A small contrastive image-text model, trained from scratch.
Training: nadamw at rate 0.00085, 6400 steps, batches of 128.
Rows from block 5 of the text encoder of a small contrastive image-text model, named by matrix and row number. Rows with one number within an expert belong to one neuron, the router's apart. Each number is 128 + 24 x the weight over its row's rms, rounded and kept within 0 to 255. All counts start at 0. Numbers have three digits each. After the name is the row's rms in percent of the matrix's.
Before each expert's rows are labels from the 100 texts, of 14976, where the router gives the expert most weight on average: "tokens" is the input token at the peak. Only what is clearly more common there than usual is listed. The data: pictures of board games with random positions, seen at a slant. In brackets: how many of the 100.
# router: router (text_encoder.blocks.5.mlp.router.weight, 8x256), inputs 128-255
# up: expert up (text_encoder.blocks.5.mlp.up, 8x512x256), inputs 128-255
# down: expert down (text_encoder.blocks.5.mlp.down, 8x256x512, transposed), outputs 128-255

# expert 2
tokens: "discs" (97)
router.2 084:148151132112167157130145135156077125058116129134098122155121121145100139197129081093124124122177092069106157091115159147103123138132134129153103123091128096139157114113143111176132155117175143150124135146100124132142123122145116161153127102131116154161157122147144130154126156139100134138106138137133109118112108119137141127061145097166099104124102114131133101156095091107142143145105
up.0 071:087120106143095118100103130097143110136172153154189161119161144150134091149148145160136103129115121141074099113124120123142150107141177136080103131166118145126108100140119127111153131160155159057144104077116107106102192132141141185105114123103120123165089108083139131158118120143103117130130112141156153125139160158121142149136132138122136115161096085112083133068148157152123123116176
down.0 071:136120131125140157161146175120135091153132142130101108160143093124127108142157154137099105114108145087125135102120104143114180163144120154094149130123129150148138120097111094129086170106144139187145144121177142158132134148149117094149137105169137170146106155129169148109104169095123123079129155096120083146134143121145147146096116117189137097141140174143154113116109142108138095137115
up.1 107:124108130113145105063093125075161120159137134132192164137133111107142110119132152149109147118121106129118157124118098122140099161123144139105183157158121156107084133101096124087125107137111140136178119139133132121127152141120181145078112173101109099141101141114121125127147083108157144143118146103124155156128148148132100118166137120147116112171106178177120154130178131128116111115138
down.1 115:139138118102119114175164096154096130120112074156136123126136159106137108120112127155123115109095113150141119156142193153182159106126145107160126142106157131147115095099172131142119124133136102178110124133132157151126129111089120071165100117135140124097150132191089156115177165103141117130136129112101118085093176123116156148123099157067129148096142112153152134164118144109124141100101
up.2 081:106099135159142113111132092114155168129144156144170188133131094111119132135137131124117110113127127140155157130117142097120132130076162136117148127186101166113125088126128103142147132133121113120091115081138108142111148126149165157097071180183165112141123133109092085152106098155128169145123134107120144137125115115073137101170134131098167141156154131148091171132139182160133122130127
down.2 075:179094103121145133152116093145091133099154122159099061153156156161093110140114133106168146155119107087123154081154128144132127101108126125120170096124123161144142133132134096138137123149161107145126140126123153126119138106133160137154147103171162108117123142135144162107107146142130097133135124147107060152121155134128112150132105143133105091178119120110100075113092119128097136063126
up.3 078:113117125116132107073070095127148110171142129141139115103157136114118127091151120164116097131150150155114138216146091126116102111122143117142113137155111144108104146124148144132142116121117103106166122147138105089130129132104131101078144117112105055074096126128111145143126128132142113130097113116120138129094177146122113130140124142093145129189096141140145139133136128137137125124150
down.3 051:154163078118107144086145108097147071132111128113126089129138102118122126117124160116132125130122149148117123131128112109126120094131148151114115142112111103123131128118153123055113130143117108109182120127115134171094107111107154108156167108113140146100089129176155144121131161098122105123142120116126113152122109164124146107122119186152117138081124180113120150151153125114136130051126
up.4 119:098135119152087078113113104079145158132127138151144170113103090059112141127112117112095110145116114136125131140138123110100143116123151145104139152153093160129134093151118112137150113160108102121143095105148103143109136144138166093097114175203152115140134094135101130154123109151141172123164158114130161107099139143107109126156122108097150142166158144124118140134173147136140112116148
down.4 119:122092103125113130162115130154063134087130105148136107141178163150131110141140124111166134139088143150116116118132151150139136102127145118140114092116125137142101117113160137139144128150161131114124115134129140125133177153133129111159144107121130111157137111129123159142128132145130110125155092120110098095116156155148166165099113150107114128128110106129110104122095132110119122110115
up.5 146:150172124110089147108140144097139109118133112117162174138089117153147124116097167116096163130135121119124129101142110113151083133136129172125121119131092101087121102128146155042127089134126136098164127111102140087153149140096141112135132123078118162137108116114118119142115133109148116100201087139118132155121130112138102096144121173144110121129154132099110120153131133176096136118162
down.5 183:114085160137141136131107156101170129161131154102124123127166079130103151136117128082111144108145136084106142127098056125091112152136093129108127122155094159117151128137104132126129135100105140138124135085124085117125129119140145148124158122142125143128107123083166114122087089116108150110104129135156141167135079121136110113125151095197120087196120155108116129117127131140152120146140
up.6 145:130164164147083118061117126083180127125133108141148169139094092100169120102135156176114131121110109153140149125163138126123114119108166137137135129125118123115074097133129133090181111152118165098181121130127169114133142149134151119137126167162127091162110106128095148169122123092178116129171130118149168116119166168129125101170126166108141121153140177175115134114138141128092113100143
down.6 170:101144111142099088148162142162084091064130088157131113140162124124140142105144106135140102107088120146155130141145145122173142101157149137158119103119157136162130093128155125128134128140122107130128081155155140138108145139133115079150159093152124104147108137138126186136128137081161101128170096129117099091082132140141175141103103161114137123164136139154135120113131107094157131101133
up.7 071:114104157137118090138115142127131147133091147139099130132094083123131112108137069128110109122125083103164152161142118124127127110108096145172137083142094136147100175094114119143110146156125203110176095128153128131125137125139157150091157115156127091134136151082094142130114115121110170164116148113122141113156116147117137154128170131131155119172171166113129144130151119118084146156124
down.7 071:135132088080142148139091133099144137183131099157154100111105179110128130116119178144130173150086163159119062110104134117142130132142133094085111138096116115119123126148139136117123130149153097178133179103095124131116130134161141118162109114114151123152129143161117116125160118127161103126112128141129144136119148144137108165130072145105130167095146096127147114145172109148136157087118
up.8 141:131107149121141119153083087115141137140134157115128117136102157086117139162105145129145138132146121137156179093121132137090102163105125103096131160139096148128111134105095129136136144080145087186161162132130143129099117163123179151138088190144154080116129128158108129176152117147135149168090142118125144150165117145095137133132105103118113142123153139178134129151124125114140115153115
down.8 155:156122131126136106127115109112104156176133119112173129139096151110104131107088137147124176160150119130142153107140160099159071154077119113121101130138099116090100151113119167121121137120154147154179116079104130105114147108102154171094096172096110086098154111133081092139147115154126158167107169132133163156169139131087099129161119142115099138127146135115099131167149120160110145154139
up.9 094:095140143161130125103086150132162119152163167111156133085147102139159144101136107144120119136139125143149179179167109109122096131092130118124142094156114107091112127139124143102141130117101179126132093138131114117095116121147124148115121123120122162130105132085148134127121111150120151155126130133146129146144107149123115100206146122167123124150154127103127156075116124138145116131126
down.9 108:095170121101127148102101135155137149149097105165151155086104170141160172107126139156116124133111151151162085150129132115149137142149136134133119129098127135141119109112116124142148120119101081158109143126125099175077090151142111126127119119161118129164130149149087154157162128143182151147128132110102116100097151124151140118135100098071161188112144106159144124145154134118138117128116
up.10 097:113127114140130136076078136098136148134152148146188157133130094104190135137144160125105105110123133124120161126128100117126097160139131154080193135156094150105111089123103114100148125116103137133164118121125110139094123153122145134137131132117098126156112147113124124159114103132164151132144127095143172163110101142123122079179123137149106128163123137140110157101132152153165090126137
down.10 102:121147101097135108147135071169119151147130103160113117112114150117141128087137121171144116111099139139139090172151165163165154112144146131169103136107140113167132129108154116164118136139140105151112117121153157165116118144117113095137124120182138112147151127185081137136147148149163112142153136117105117096088179126148143145122116149045160168110130105166138110151129116106107131107093
up.11 106:128144145137109112074111135101152097126153110147185181156127099132168137102118154142105133117120118158150167156152113118117090143098160130140159120136132124112072110146112136074152106141097166106179106123135145109105150137110137125106137157133108116142082130116110142153110109102173133148147114107139153153108140155137120115184101157130117114147114173145118157100131127155118113104146
down.11 125:109158093105112108135153109177116126121099081172130130113133139109144130108136123156120109127082129145165091148165150131173152104143143139144134135108172109172126092111162114150121120139119103144130112120151161182098111148130109091149144110134152118146115144180113164140149151114156114131143126108122102074084160144136148157107077143066146168123143126155138118121136119091143150096113

# expert 0
tokens: ":" (28); "blue" (22)
router.0 071:136124125131125138120126158145071147079135183099090137172096140170119106174102131083153136116167120107096136090114146134087160125131118142139090105122120130134131157081128124162129150141161161140141114127129110156144153142164091118142138087132126133105184120139142067134114149167126169129102111117124095145111118145120127119116129133174092093139093144099120106163061102114126122137123
up.2 106:139162149121120134143135109133145126181159127118132134138098122088157131086096131150118143139165118131118115139150103125124099138116091114161131146060129113125107145128122147134144107113122080146132147104115115121129091142111145148153125184160149124126118090147115117174155142133120150118147146173181174089146177137133098132165120091113140143113137133158121116081092110144081132157125
down.2 082:105076120115130094132141140162136170148121118130126149082138148171101045123179078095110114091105098095153133178138126166128120148160108136179124100157122135110125169089085108130137156130124163101072122177113127125184135140137109126096139135119059143123150150090124107145098142116122122143098133149109140147099110092122127139118164125123147101158092111134111117119150156113124142131123
up.3 051:123126131111142125108117148102154078121101161120141117156141139116138131160107134098137102147130109093148122132174166134124108123121082117139123089190135140082131159109078119125108124122147083132140100119110108155110096127122114102149135073102170085122154142185103103106157141137116135119143103127157176134138083137082161126124098158164070145111147144112168103114137147105117137160118
down.3 054:180135143098149128173095102167129163161106135142156119132078132140118160157142099176085134116134109103128120121147106144116123146134136123122113121137111119120100133141121126121099098095130142162142175105117091146116075084170131119132125098102146144142112193125129112123082133127136126118124172114079100151104140081130142130143122098081142148152097112135107101146152114156127135153169
up.4 073:140138111122115180144143141118091108130138135121179123092114128110108092116086164132128122139123144170093114112157111108115112161089150105107080140109144104134112123127136119117097116148128035112138120128160131115151117140129125127154130152102167128086113118157159113167141172153109148163125120127153117115144143131132095153130058088104107117065173133176128127101095102140145139131135
down.4 084:116106129122126128118179144141098141155132115179134172138145106123110130150122128105082108141128083117141137154088106136119104131135138132111111104089079141155119140110125115144129144146125171096145097200125105126074128150139127120126146122156088093135153112088143136158111132125136131121109171118104109157133133110128154131143129120134137112091096120152151105124164159111121116184140
up.5 082:112149130085130134145149128123143114108169089137171099127126145085134158110089200132127159143123153141164158142154109094130129131122164122095081147079136141144141109135159128130115138123099050179114171113132122129112089172122103098166125126142166173122124128121114121129120136110143135112158133110160156123113099116130158095114059136117119136068121131164111093109099143145146134141148
down.5 098:108121159147128132112193109122095134103127147182117155132137107160145094119159107080105119134117084107171170162146137131144145139083128140163113093110104096148127140084092115107143160132137155065123091197113130120105158169113089163134136116149072092144101125094136163123126139096142161147121160120101109162131099077126154122152157143147158125123134159141140125137132147137098128166128
up.6 127:131132122126100125180116124163157146159141091100120121163137117082148155129104118164126133145144115105143126147154095128133094128132109105155121124103133134123129118179137134150147094119088084149109139082102128109167076135118152126138128141185167130152096127165136118143139114098130140118149132170198166118113154130126126139135078110096155139110156121142124099127121103155106161136166
down.6 107:150061148100171109142121112093155164143116135144119134078158145133105113124134094101093113092137128096130121162113121148138149135133101142144130124125107144130160164125109111152137137108117126115102125148125102113131115121146119146091127130148069132109138124048100112138132159144117155108057166133103123170128130070129111147126150075122119110158103121106130098131152137114106147175150
up.7 088:115146131106127127139141110124133135184148109124113146134114137081154159133107155144100136135107103135165136134129125142093097123097161111111122140123147150123123102182135119097166078170075085140105196172151154139132103132106161115147096137163150130138135125123150144141135120093141140131159125144138162158104134121103120125166080109138159160107177142135114126122158129161090121125133
down.7 071:114165129109160131130186112153133149158130123121128099110148118146105075100160111110111106073094153127118125178110130156118134138145128183196119133125138100147154184079099117150101176120157173111098113171148130084103130147080114131123163129105121167124141142114098098126126185135118171124107162152103123124146103068119121133164153095139135109102143116135140118127103170158109089102117
up.8 112:173131136111125140173148090106128134171138137123153139074127115122137123147136135160089153142104085126130108116114133145115115147138117118147125141107152127109123122146104136134134092119154090122102164106130163117168125142117170148132131136175192153174093121111142088149141150120143127109164131143152148124126162123154103137114138119128114107095159127132106102099107135133072124133143
down.8 117:101090159126141123152207142109120142151122156127126143090132078143092096144152098116101112082147100114109126196130129112099137147115120157125091133161124093123134142106086117139124177085133159126112095169116096121140128155120065155113125134118118145114168130115116092124112135146086203132105153122113146145121106085136111121121139072153158109149110154131116121148130139136116119201111
up.9 116:130122196139113153164104090135134161191128174140089122103115101089138123119121103136112136120136100107136067153134111167130103134097078131191125116108098138115127153151112148134126106132140108121112111114097100088118098141090145163110164152184147128161144118163130124134131143162148148132116127148148167113142175130139125135157147095120132121144144114137100113129123121156110120152135
down.9 117:107074141118127121164128120146134139141110124121089116073153161167130114093170081132127105136100106097123141185124158180132140128158126156182106081146106120131151167098085127162120155110129155127069129150110106111135125144133120132126131107149091124170137132093112113148115136143122163152114131140116119141114109115156132118122176108111158130187088099125173112151134135095117134162123
up.10 060:161147097108148170155159119156112053125171123114108110115121142075080143077126141120128132144092140183142082114126141122139117166133127147119147101119125118142139134091146140125097114149152082115148134149160136143112141133091120127158124174120131097142121130182128130136122169155147105122112108087128141156122091111131109126138076129100131104105160148134135122117071131145144120098176
down.10 059:112082151120119127135166128101118129130123099181168158169149090152144116163120125096052143101123089113114149155112136118096137125078133139102123150111097134152146172129118125169147132146100181119153114134128071143079119147131120116136143168123085130173114153093137161113160110089140138097137180124119114118121121089116133124155140100127140112118130148169106092108143133093115128138162
up.11 113:146139140117100121164106107147161157177148146090138114133114117114145161122121131174089149136140125124155114171134097148131102137141099113165115122126130126096108144134117154147137101092135111163094135090113126126132107139134172134138106143158163133143107111125123125150121097124103125103160129141178184136118155126149124095155113117134122144117147137163101105089099137139097141156152
down.11 092:106085134121171133171136129136164151153120181151119137103126134134114114148106104101092128117108173104116131156115115198122137126126115165169165109172132104132168132111080120152114153088113086119066124151139145144135095148144120135124121105130097139104148137117122082148143135159130157146073155159119133154121118110139156136141128096124129125142098134146131108189119159108109133142103
up.12 126:131154119109118155140130069117139118159155141127165130130130136116137133106107153134096123146114143136135119101151144141101126146133115114120116141093117133136144095143127148145147124105156065147148156123135154120126104147143152137164121145177198129124110122143143122156123133117164143082137129134149128121131136120170146115141130111139108093107153119137123088083097128130122112152147
down.12 128:133088144099136119110197155103117144134120116172131157126132099120106116150141096106080102099146098115122127183139122116099135145116127101096140114149138118128115128133108115134109169142103168106128107225110107113135137122125082125128108149149051143155134129112156144129099130128090158112093156121114136174135125072133099138125120096157136130134107156148139129113157130135107104179104
up.13 132:139157141121140154155151086098137114170116138115163116103119129115132104115137164163074130122109104132144112095142131130110127147144118138132141118092114096120142120143112138130109134114146096128126144106131180139143122158123170156163131130184181134157082139120143101139120147107147138092140135122164130139137154111159121140121147135111107102113149139134121084098111142128082121129144
down.13 138:119116148132134114135183134113130129166130162120122153106133076113101130159116099107097108077169120108091103175113127130119128162126105154106109150159123099118132125139099132147112176091106146113116107163123086132122107130131066117126117137128101175119158124133125100123122125142083166100096173099117141173144110100128103106135148093148154133128110142108138131132149142136134101196098

# expert 1
tokens: "8" (100)
router.1 095:157171134133141144113128152143167114100131144081109175172093136160119123169118146149147147142167136134112109093122136121118153079099139098124104125127151118130118113123159130142148116149168185100157188133114171138133138124158110126158114136148129092164154105158124118147122133122127125140110123105150107118117137155119130145164136159180135142118087185166127153113083126135114116119153
up.0 122:092077118122128087171143144123145152159118114177129101122163123099121137093120081090088107089116133110131175162106142144179139140148119136149121104135092137122152136118108113158113148092121087183094066101142096145117140101117102111126135107110142154082148148115110127132108117145115145137111148126114131122140103130138148099087140101105143101133101132109130113171146132099171155171097
down.0 083:126153133118076158151113151149111144124132092111148116106153151138158130097111181145151151133120138141091072145148112137092111119150105083163076131071106114108131146140149153124114122154141137143090128136084096105158142128074147116134102112111135134131134121120120144104141117159136118127176098165128132099128146168172141146090113126097108127137111084117141137147069100127077133115149
up.1 091:152089114099145110158117080127109139155069101162112110153151143073143125095080088102127108140129170126155125150128150169125122164132072111123141140111083121115126162147128130141110110127107073167137103113117110130148102124088141078111121166111129148094114152161134143117127115157145132137116143126129140158120141120142099132065090110109082120123138168137161121163119090123150146153111
down.1 091:097138157125097138124161155085115086124160140141132114134143152136131135122093142103114104089135156121103136130138106116104151126127148150115120124113095110161157089143133137110123139148125116147215089195142105130107158135108106118178128111136140149104126142124148160159104135139139109103162129107098085126193103119160154113104121154162103120162170143135143079141127102106155128163120
up.2 088:126103108133129121161136139132098129122111071170098081126147144131153132119132099091160126124100100102136137128120147178191142113169129126125118134104118167150153141121149135139106136148097100145091077141119125145119166149131144086120143074080147191109128143118161139122124151118128127125139111133119146092116127110145138111067157121102104088110106067121157098122131107090130145098125
down.2 101:100163116189119134108113171117130097090106140092113124130145076111162175111126095104151111102133172138108141127132083101117135143149136152130129111152117126141143111148126125113157116123083145113159104130168101145108117132121097122160177122141111157148108123124166175141106123129154137141159090127133124123131079146151143075099152147178138101149147153098115129156138113104179109127133
up.3 123:068093122133107076158159171124108142148128114152153115098167115116134120116137111110144095095118138130122145177140141132153139138163137143148107109155109140113149151100114111130107141109118106171063083092129069137103152133098135108116150084081110180073130131088108115131153132157114167152139118118130145103169104139133162099117127110102132119102126104089120152126118143103152122142077
down.3 122:122103135156109119144134141171132090120097106098124102117172123116143174091110125112151137110122162123138115161133111122182087137150112114175113105133118131113133118145142154110109131134103142131133110130145105126144118123080103062158166116105138128159081142109161171113117123089141113141153073133125111136111082160160123091078126153145090099142156139093127145139107112138168139104124
up.4 103:122103108148139121183169117178094144129100103164104087127144139093160132099121073094156107123097112100147127129124161166191119147175114118155123103105124145140154158126139145129089136128097111158104081141134113123143118136102120079131150110106156177098139132119152146105109154130118121119135103151138114120134128107161127127052143110093118101121129094104153110142136101102142142137123
down.4 084:099164127139110130090119149093139098113114116118115127136163095126126162121119122121134098090125152119126133102120086110121135129139118141111136121149132143139154078166134118105153118128116132127186124146154113153107151131118126105159169121153124131145082154165157166138116126112158121098158121101134095140128091146154145096074115184193129109189163157139134103147128129084175126107135
up.5 103:083070128110131110154119154121129136205108110210136120109178137113136140103122068087120119101122161142120159190112147154157109147135118119120123103153097143094125137130120133135103119081104087161076116118130067118120120123098130091118134116091119158087123129081149155116115108156125147147098104125132123130158115121113123115088110068101113135106111119117148147130152140132155143169100
down.5 087:099138158134087114134180117137166133132134102111117115113128099063113190107109116118128125078123169161083092163145129109165107135129136154128076148145116116141147101133122148097134142093122091147160122098111095133108123109062098089167133117112163125107147147161114132128162128132149145133134122103116105136123113158139142085112108131135100121129161151118128126189139131137154134141090
up.6 054:113111134108140134136158138124103130154107075125098118120147108143124139109124120114150134132145172113134126147164138140173127098132123063145115108124142098129151126149141134150079158131140127133125104109154101128115136063120107114150141084095089126172126145083153129109125162081096135146108147169141108166123131105119128126138135107126128110117121134116178123130107076123150159079124
down.6 067:164145093131172118113081155123113132103101134113151145136107195157139097135128162103105109156124132113172134114133100118124114168135093131101197131121155130139135141128109108116127111106146104113149149103161108151108120157149167145083129105099142128139085159111133148110129115167139111137145126144121121152161124127135123168117084121122118162084143077110135137080128100125158149127175
up.7 118:113046101092126127180114160135104146166112124172132087116214123120149133107144119105143126113122141113111124146127122148150138160174109106129136119147141156121142158118109125139099128122097067179091101104132089137125145123120175126130153087109115148124091159097148131113091120140102137105129075152153132127134110130151134121080119067135105113108126075111147135114125115105151126135111
down.7 067:100096116125138153115154108134180165142125069129136144121185123118131161136099103125127103112132138155137147157119152113127112150099131107137114126161068118144169117159166098121119164131106132145136155130123095129103093093084104102167101143149126100128134156138104151157129124121147162164077090106125116154120094115122169092107116121157115101149119129125154152178120136145178163117096
up.8 122:105075126137098087143135156119126140154105103209093111127149147120144168121120068071096113133144125134122137161131131165165120120151113112139115094148112148105149152119127151159138112130091073136113087146121064131159146130113141095114170070083120136128095128103150155108106093126155118132124096137115113101144115125126117099091112116115133159121164110119111104129148132120132132151128
down.8 109:094146134160137167106148132144130106147156135143080099141132066108129123117142135145166139150153153124110104140124088099116101160099122161125141136123118098143134136118138125099116147138112153094165133134138127139073109119115102138141165128105132103141119160129196121090150183109079115149082142138148111144136105120124113094132195136169130115113130130133145142084104116140137135114109
up.9 110:096098115125131071143151136110101131139122099155157145122148106128137129116143093115091100094102108135154178166160149133159126142150133132157116117160111133119138112112127124134112144123099109164096084116129088140121156132111153113114121089085119177094139149085093128139106114108107168157130119105106138111143107117127149084106133138107133092139129099079116152128149142119146123132099
down.9 103:142134114151111119134132148139157090096096113097156134125155121114160179102099137108131138118124148134137116134123086103142101167139101126167104129151108150115137113162148169106119129119120119132126112148136095126167130137104110084140153123117156124134087136099140158136100119096149127129143074104117081154104095156166120076080098155146091109148154161095132122148129122124158118109124
up.10 099:111096120114125104115122138160136130183092101158090097148159165151147151117125110090110136134155127135171132150094120176161116129161090058153117130131101163109144157149107133142118080082101112162077120121122086121145123123107142116109163122087114139136102122100147138091094142111141090140134093160141102137109120142160114089108110110121120116141109105139127115114141112123160148154138
down.10 073:098176166120109173117177133140156120105116102142127139114111115097135147127115148141159090133142155134114112112142144089080129138098137137119111181092124099152150119095139131123117169149106135131136148158141112124089088132109099095151137129119127139124149150144131140115159172101120152130113134103122111125114075095133138110116093096144121103073113120154174128132110145120135120115110
up.11 105:129113115147144128165149146159083137123071107147103085119129149127137142095140108095142103130089100110130115126114156163176135143169105120156134087099129142149143173120151126147085142133117107157081107146132120132130108135116149093139154076104131181135126164092174145096135155121129107114103122131138129125157109109166134134051144111092109091117116082101167106115133087082127146110129
down.11 117:091145124151112128110143150099126091106143124115114118141157093105148174121117103113139114092153142142123148136126107105126140118132133141106124142151129142152140070153133127098149131136090134145173089154141107136103136105116073104171157116163112147148113138138154173152098125118139103132157112099123106125148087138146150098095121134174130111159159146126121119164131128108187109118132

# expert 6
tokens: "12" (23); "discs" (20); "13" (17); "14" (16)
router.6 085:134124064097115127120091177088160087153155109134183127119167147129117131095123178139102138129103140145139128153140121135141115142162127115090143154139170190095095117125128139135111113133103086155121145067153081108151157128127150111096076141075122150074080147089100129133174115101125138126140111121115166134163173135125137125149108146139133126097148118108106142085125148149133126108148
up.2 097:174127145082129134147167120162139129132084098145134115125117155124157139108099139129125138150139134113183136121132128155113122154119031123163113101013111108139132194142144164126094118126130104145121139138111146112140080127118132114139128149134150138135121142119150154112116139124145138092148121148123120153134132119185119155103111114115099126098120137155162101124121056112108163136136
down.2 107:170145103108139097135104126159117122092103091121096105154121156105086144103100125122142131137105146131191116117131156129160141125135103088125120141083167133158136124130154140158090129144141084151140135138163158147137119122130122079128124113126163123084156153172138118087167133121122071123141139124124117110124135149130143148087101160109117169090142146132164122165137073105173175100120
up.3 085:154140151124152137148154096166119152116087141115091102141105117119113136111112102147136110152150115079151138111144129123112128120118071127176106097086123078163149164132149128143102150117169141142134121149163163142121074122160104154165152134183126117163129116147142134129104166157115156118107162159137111150108114125157134136099157107117134131131119132124135089134101069104115164158116
down.3 065:116133173132112151090127112097156097147128160111137157115081140143122147136115149137111149132140121107132146102124131120099120146104109153136110126153069105098141152102078139107151130124129129123170124140112114086111148151135126173114116155097130148114126098080109114161103155152131166140136161137105109159186133128126117111149178117167146123135156125129107118124142135143081111185132
up.4 121:140143158118136143146165085165122145129093141124094139138100108137122112117126094170105121134142082078154116118141135120120124104095094120193111098081118078153154170125151133149115136151161156077136133153128184116146103116148108152146177137177111119163160126150156121107105156134123134109104151148129114128117143113143124162123162131133132127142106155117131086143132083133097168144131
down.4 150:101123175147116137105114111104155146165150163119142162100109092145153112140149125143106146131164125125108150140132110134091096132105132147135124118164082108087124143108086139101157127117122157129143109114102104097116129144136122188110115158145110128167128096092097098165090135154129188150118151126135137161153114118122114097170171103146142124153136134133099132113130162156088096172142
up.5 102:122170132126139148148163119140130132105138133122133138155112105121112144145096140123128116147159145085130139102120111111077137137083111145123067132107087068150182133107119135160117151069171154152173109097145105135090112138164107157172139167144153123145150116155132094157112164157093199145133162138136097149135088132136148125108105112157132100098131127134124099134080103127138142165141
down.5 096:133098151127146136110169096144158158175121148161117150119114108153130107149127090149113122139173082102116154152097132138108127107109128131132126100137102126122124153112156103134145131117124176137140126134097112114115121098120090176172153147150089107152131122135143118141076132156090158131101134141142102137126142097123129132168165102151158100131112127179130114132119135127108115186140
up.6 097:154133146119142140152154094177131144117094141119092099142104117128104142123107121146118114140152122077147123115140121130127142122116075131183108095084105071165156159105135125160099146092159140121140122137141136130126097121147099153167168126177129118140135118155149129130113174144123156126121151147136102146117113125161139149101145112125138132117123144119131077148100064113127165155135
down.6 086:123136177151114130096145085095150116157126175130139150127100092131150136157131139136110145126167105106122157123145121117093114136110121148120111113150088110109130147108088135123147130096127130138173118138107115097116116141131098189128125172136115126157124088122122110164088161131118166140111171128119124162179102110137113096152171103169150129134145153131096119118128140162094107179140
up.7 092:145121151101157127178144095171079158117083141118101126145095109142096123145116123145160129130171104051159134104119118136094135123117072113158101090079115092158151163141144127149108137114149187136139134116148134136132091118151114149155148142150116133174156112157125123149085131159120146107112148164153106136118100112152142135099129090105123127120128126130160098136101062117108167159123
down.7 059:132176158105115139110163095106125105175172152139146142145092114122147086177120178173106150148130108135117121122130135133106103113124121139127138135115086088102125135093119128146147138121142120134153144125109136114103147153105147191130130159115124124113136074115110121157132158093136143115136160134154129149159167128120133128175164130147131108094165125174092099101120123162084117179151
up.8 083:133163166146143139133129056169101135148097174079112125139092115113123140116107076158135101145164121093119171140128146131132126124089107135167099136097094100140149145132166139149108191108158180131169126159141098129119094110137054152169142132133115088118152122222116137154108176159098164147100142137103111153123119107134155129120130115103153151147121149129141115170104108121161132165109
down.8 049:115125136154134157086157147148161115121129107108114118109131132144136183133149146077152119159160190127125118134162117116116147118123110155090114158123092112109171130141088088115114117118104092132135147167126093125097110120174093134113126128098149172139152105090141138121106137139111120107098115123112133163174068128129133093129116060157161105108119104086127128109126140153112141171146
up.9 075:125184146157147163134121122141161105165137186112080092119135115131131149117142129136149105118147135101111165121120125122117129171119105154133110128093099120122142131074117161153113180070152160157149124140114106168090099126158085152162158129140122118111121138140137118141115138157117186145115140104130102158146088144157152098089174101154104123119119134132146113129065113116170111162086
down.9 074:124118093129177161129117138117142135148128114112110122104155126152138159139119136110149104158151123092124133097094110096144152123153099123093125126147091177166176131136129119126124146127101152125122160085105100141092134129165166136160138106103114145142109148086149133138105134142103133092104112126126114158129098121128155080113146053150130085137090109100143129122123142143145127133145
up.10 092:134141153135136139143146113193131135127099154115099112135116118121116130125129119150139129141144103056155130115121109134141138133118075141201102090079129071167150187104145136157114131120155163111120120145147140132123097121147093158150162112161124115158143126143134137132108160138116164129108143168142098116112112128183126158101165110108142128117100131109143098131123053102130155146132
down.10 071:120146171158116126105117134107138112147119188103142171103086095157164123139131139114107141124147125137130153121135106143090100152116135166148152142179085120091100130116056143087148136129108140121165117142107117104131125171128149173114135157129109132137116099099104115172118136148127173135140158104139150153165121113128110106160144116167135135130142139147099126108133178154091093166125
up.11 103:140131164122122156145148118137138115170105164113126075137129136121154112109137141157132125122103144116129113136128156170115122146151093138167133107041099109148126148092124173127081174071164143139150137136121148116134124149117110114164185119117138137122115146126151133120143147114142133109119102109131130121173134134187133122094149119134105120114136128144155080107089096115110118121103
down.11 125:135129080129116142162079144156103108096141105113128092139155160145092177116121155119163142166114155091182107102151093103150136106145076125107114120107107117153161142134145152153126127150133106129125113112152097139096148135153164127119153113124127114119127130098137146108123131133140102124160107141121117122129096154143170134103126110114108137102121081088122119124130079118163167099146
up.12 114:168122141095119120136118129127127110130105078153135112137124150121157139085102131112108159162133094125185118150147111139126094140124063101142136117026113135130125196141156171115125091151114106141124136125098173090161092129102157107114121136119138135136097120119152164096139121102146107113145117167135128145113151126150104149129109138107113115125136121156139110122122056140096164119153
down.12 154:152151096103152097137147122130093118098115105130099096163132147100097145125104124138126101126111135138161120120128157107162153108120122100114130163102201140166144113138175107157099139138139110133133141157165163170122121095136081077155119110119142141098147164180147133088144150096100085117123156132110107102113131121113140160104101167116132165108144142130159132148129103104172169092116
up.13 083:127155148133151145137150103172124130126110177113094105148117094116118152132111095148130118124168135069135138106127111138115152155108088143159078104109109086148173133110127145163108154101174150137149118127155121156103086117169087155170142132152133119141136132150132122125096177184106173133126141153150106146137101123161139141077174107131136134116133144115135097125076082107149137179117
down.13 048:118117141113143145122153125080151105149129143102139138139102104166134152165118122123104128142192145113135141109094122089109115124136120147091100147156117131121137137137108131098116125105132142156142147150118110137148143133133113142149114178101103166134156132107102125151121125112120137097140132150132112177167120104111126085157126078197129100125123155133101114132116152158122110164150